Weights of a small rotation predictor.
Data: trained on pen-drawn characters of a made-up script with 800 signs, 395000 training examples, 7.1 epochs.
Rows from block 8 of a small rotation predictor, named by matrix and row number. Rows with one number belong to one neuron. Each number is 128 + 24 x the weight over its row's rms, rounded and kept within 0 to 255. All counts start at 0.
After each neuron's rows are labels from the 100 images, of 14848, where the neuron reaches its highest value: "colour at peak" is the nearest of a few named colours to the mean colour under the peak. Only what is clearly more common there than usual is listed. The data: pen-drawn characters of a made-up script with 800 signs.
# fc1: MLP up (model.blocks.8.mlp.fc1.weight, 512x128), inputs 52-77
# fc2: MLP down (model.blocks.8.mlp.fc2.weight, 128x512, transposed), outputs 52-77

fc1.110 [114 141 150 100 131 132 145 144 170 135 164 173 117 115 174 153 133 148 120 153 118 158 146 133 106  77]
fc2.110 [157 156 142 111 101 115  98  71 125 138 160 111 139 144 122 126 118 103  70 126  83 151 123 140 110 110]
colour at peak: grey

fc1.405 [152 123 138 118 111 152 134 122 163 132 112 129 157 151 112 136 115 116 161 121 183 114 131 106  96 103]
fc2.405 [100  93 110 126 145  97 180 156 123 144 166  75 145 114 151 153 155 138 127 109 143 134 119  97 116  92]
colour at peak: grey

fc1.118 [ 80 156 147 133 151 166 132 144 134 183  54 136 139 128 143 101 138 142 135 145 144 129  69 103 112 128]
fc2.118 [121 110 159 163  88 122 113 126 138 128 142 129 142 180 143  96 119 100 105  88 110 151 124 107 107 127]
colour at peak: grey

fc1.222 [132 138 123 162 157  98 158 155 113 125  82 110 108 136 134 169 153 153 103 140 141 164 148 101 149 119]
fc2.222 [ 99 126  98 132 113 111 111 125 151 108 117 152 111 155 127 128  97 149  96  90  78 108 112 119 149 136]
colour at peak: white

fc1.429 [151 135 120 162 105 104 163 140 118 128  88  98  97 159 146 156  95 167 157 109 134 143 107 144 164 116]
fc2.429 [116 160 124 126 141 159 149 100 155 178 125 129 110 112 145 146 117 125  96 117 120 122 145 153 141 178]
colour at peak: black

fc1.505 [134 169 131 121 134 137 129 109 118 158 100 131 117 139 125 138 120  96 121 156 128 122 127 138 120 117]
fc2.505 [107 158 172 118 154 125 137 142 119 139 123 145  86 146 100 190 149 122 139 163 183 125 151 105 105  82]
colour at peak: white

fc1.13 [134 140 121 187 111 105 160  93 145 150 127 130 128 126  85 147  81  91 164 153 114 117 113 143  86 106]
fc2.13 [114 109 123 148 139 112 145  92 132  93 144 103 116 133 181 174 140 124  72 117 140 138 115 136 152 129]
colour at peak: grey

fc1.22 [129 114 164 111 116  97 177 119 127 148 111 109 129 107 137 132 147  94 176 131 119 121 133 165 162 159]
fc2.22 [147 112 124 125 136 103 168 130 150 184 119 132 135 116 108 126  91 104  66 146 132  99 123 122 115 152]
colour at peak: black

fc1.84 [135 137 128 129 128 159  76 143 127 155  90 135  83 113 100 154 117  94 118 111 128 146 132 120 152 150]
fc2.84 [128 114 100 144 126 153 115 170 119 131 101 164 112 116  88 157 105 130 149 113 116 149 110 155  87  96]
colour at peak: grey